Rows from block 5 of the encoder of a small masked image model, named by matrix and row number. Rows with one number belong to one neuron. Each number is 500 + 50 x the weight over its row's rms, rounded and kept within 0 to 999. All counts start at 0. Numbers have three digits each.
After each neuron's rows are labels from the 100 images, of 14976, where the neuron reaches its highest value: "peak at" is the part of the image that holds the peak; "responds to" is what is common among them. Only what is clearly more common there than usual is listed. The data: simulated telescope pictures of galaxies.
# fc1: MLP up (encoder.blocks.5.mlp.fc1.weight, 320x160), inputs 0-159
# fc2: MLP down (encoder.blocks.5.mlp.fc2.weight, 160x320, transposed), outputs 0-159

fc1.111:573491439546482510469460420473546447460534410470535514496408570493459484531520451466434481605528500390513537507453494519462547626396496418501559478474528534545557467576540494549610567478573504447468512464636496494413559542517522452513470516567451570426592398510469512563547549562481488509498506517456449565482507494434463508414502506497436509516534380563486441546521491431495482502461491488498521473499560508466526487599426536524421528584446581489622445519540462506486470458491458
fc2.111:427445598501644523621574489498447401624523613515434516550453448462596519567469517515490481433488476523531481494502465434474537436549468447560511447572519458508468494498567545474445467507427524490539482419420500491522496531434451582525498536457583569543438486518546505507570452452480566578454497441542488411550457450524462452543516494512558498453586540461532430495462496478518462491480425532521494469468516509563398465453579546526602517520494465423371577487460506510486534464473528
peak at: bottom right; top right
responds to: ring galaxy

fc1.153:527511539442490408442569511511454468412492462537544519440556561451515476564518583430457493534512483572516460487467466564528504455542407582468475532542562531449581501520475475568500527501450499514471552434395550453537503536429526478449564446508482538482446544467525515447464557479401592518463480592547487593511559461552490500479477459485447436493532593603638391565564428550542553481530502456461489536518427430485484496533544504463471534533541522479526452416513483435591359429447517
fc2.153:647481472593523475485395488477504456580468446507474477529462491602537593538529485484525519448512507496493541533565533448512584551430577563477419518518452476535536475524455503437542493514500468602343450551448531424436541445541560437500483537485479507553480454485461509502490510471507544549555501449512515476532456573472504533590563418577521476564475547533445463461456451552491492457555530491470472450528424426536424435501626472446395627508423516474536562506487398480474482443514521
peak at: bottom right
responds to: bright star with spikes

fc1.97:466619545423506504514495571468521534397489440433493528442432490409461584536498511497538505581523451477512477543338542470413495462489541483568531473463561508479469490417548507418502456433540422466510506421593478518552496571551556492492498508494499525475491523478475469441506459574495542454528651550416532518525556451605497505452502490479556532582537414442432479534488462481443601510483487458453533598591529518505490535484581506514577510492374547544507525525501499453555468429497427
fc2.97:619449430448475495479465535564534479536496489472502466444514513380576536504515463471521486504456513458548554534574533520427461530490525468456587478505482493519426453568478468535547521519512486566525607497498519483517476381514534424559526488554433497550634525498534525515511455508459471546485472416543574461489545564466393467485608545507429546454616492477498555524633527495523488520475446446559594521386412476515497491477526415511522531386537460473478568395417502429480479547454502
peak at: top centre; centre
responds to: many-armed spiral; winding: clockwise outward; tilted

fc1.1:530516581441506455348477578568669500514517477492517570488470584509583509505497458456558525571469450472533520511494556467478560479505476455485433470572528526501443531539487594587426510464544402518568387418451481540493500487570524543500608471496461507511529519480489453534514491484434529522471477544472498481455488541450484557509469539425551557534449477584602485493502425545492460534441502407468493489517541400486562536473413431503557386524435456546594527451438512468482433455564481
fc2.1:455450530434514507466512461509483423494457471505470517502501491512466513491549585424509409454507466532452567524425435543524454478468547514511591598396434516573512442389532536451444584495522500555527493528478505493463537486545572572509489523492587582432492513460488502570533576582564527444570577435451564515443479446422464434467535462486516375554540444490447577509487492492475596448414523583468474515424598586482626503533555467491532523523511562451429424512480581494441494541485528
peak at: top centre; bottom centre
responds to: tilted; winding: anticlockwise outward; many-armed spiral; two-armed spiral

fc1.304:522511544435450572573512537515542471533514426492613498538607500477496487470544545458372538447522510636563512435511443414446473552478583506493513485449563525509573503451449473442525454478502533543456516599474423446385407500567486543453487508510512488522528432470456464560485499480487559558484572458608542392494543459464456454502525524518486565464592533494488466443510450537474582449554487459477538515562471446459572547492561545501487425515380530490494531587484563405451516421500446
fc2.304:450479478540566486455498489510499532475489566508406521465445539498532515492425522566583461583494446386517530532494487521546484449511418492451533420589400485457481507483521505567469557586478505483519499413504543566567539493463531483539507499465473539481542519497517509432535489527457431406539420537424433642550390512545520502475544538482545405546472427509520530560494519509506440575441560518523455467388580545526435372489468462471526622535578500467530497441562449584532566572491557
peak at: top centre
responds to: star cluster; many stars

fc1.115:500461491445465471441434440587492490438530584585483577466412526543453525524553448483545542600441537482532485477427472502536446501447522407550502425491611605479542549602495560527490511457529504575475532534546449402498571556430515514453490548546464518525482455480469515634514487504511513510480575437598415509493571559501383475369499420531527506531525422436461456524495468482572490530461531396487504551578506480498514445488493449544478514457584407547552508467525480448539486465506554
fc2.115:491468532446532416541536481481454470541444520533513475538458461535513457524365581507631568442610536533421514435499466560458597553468460457557435512544417419492416543472440547561525467492537406488493413487403547512560510481587405523519521542565642493499484468414487577454444585514523532485581396491456535482543432486470454501548405498546524546397421479491533508531515531484557471524504494555482517534516520486504545531499498520554487570564461486518552503564434521486461451465448507
peak at: top centre
responds to: tilted; winding: clockwise outward; two-armed spiral

fc1.69:482476486561451472475476495527484491574602455444488416478486455517393555566486431543448463483545412402479444426526604468572526518593512556520533449474546464640580479517543465531602509523453511476454526565408601559507529529528486507442506477564449523552505534425554430573414425489434521416578485511479434476450520445528472487542439506508431531564526447606543463507456545471541550518610484483448538541456446454467534519483486537477517479512596495509458468472429478512534460421534552
fc2.69:521459510473501496602516510391480549506505503414498530523483552421567432416372525521469518602488549528509595478478513468582498573529569507562557579516427516346484483557504518537452532526486435435409540489482491463481404505502436493510525452522497485561487473430440502542548491505531421468471512452634545514650489574483479450480568488536515538459430480503464498526592431585476502561435455580533542463499504510456575486498496413480459456570507448501524516563444439553466462532520514
peak at: bottom right; middle right
responds to: bright star with spikes; many stars; star cluster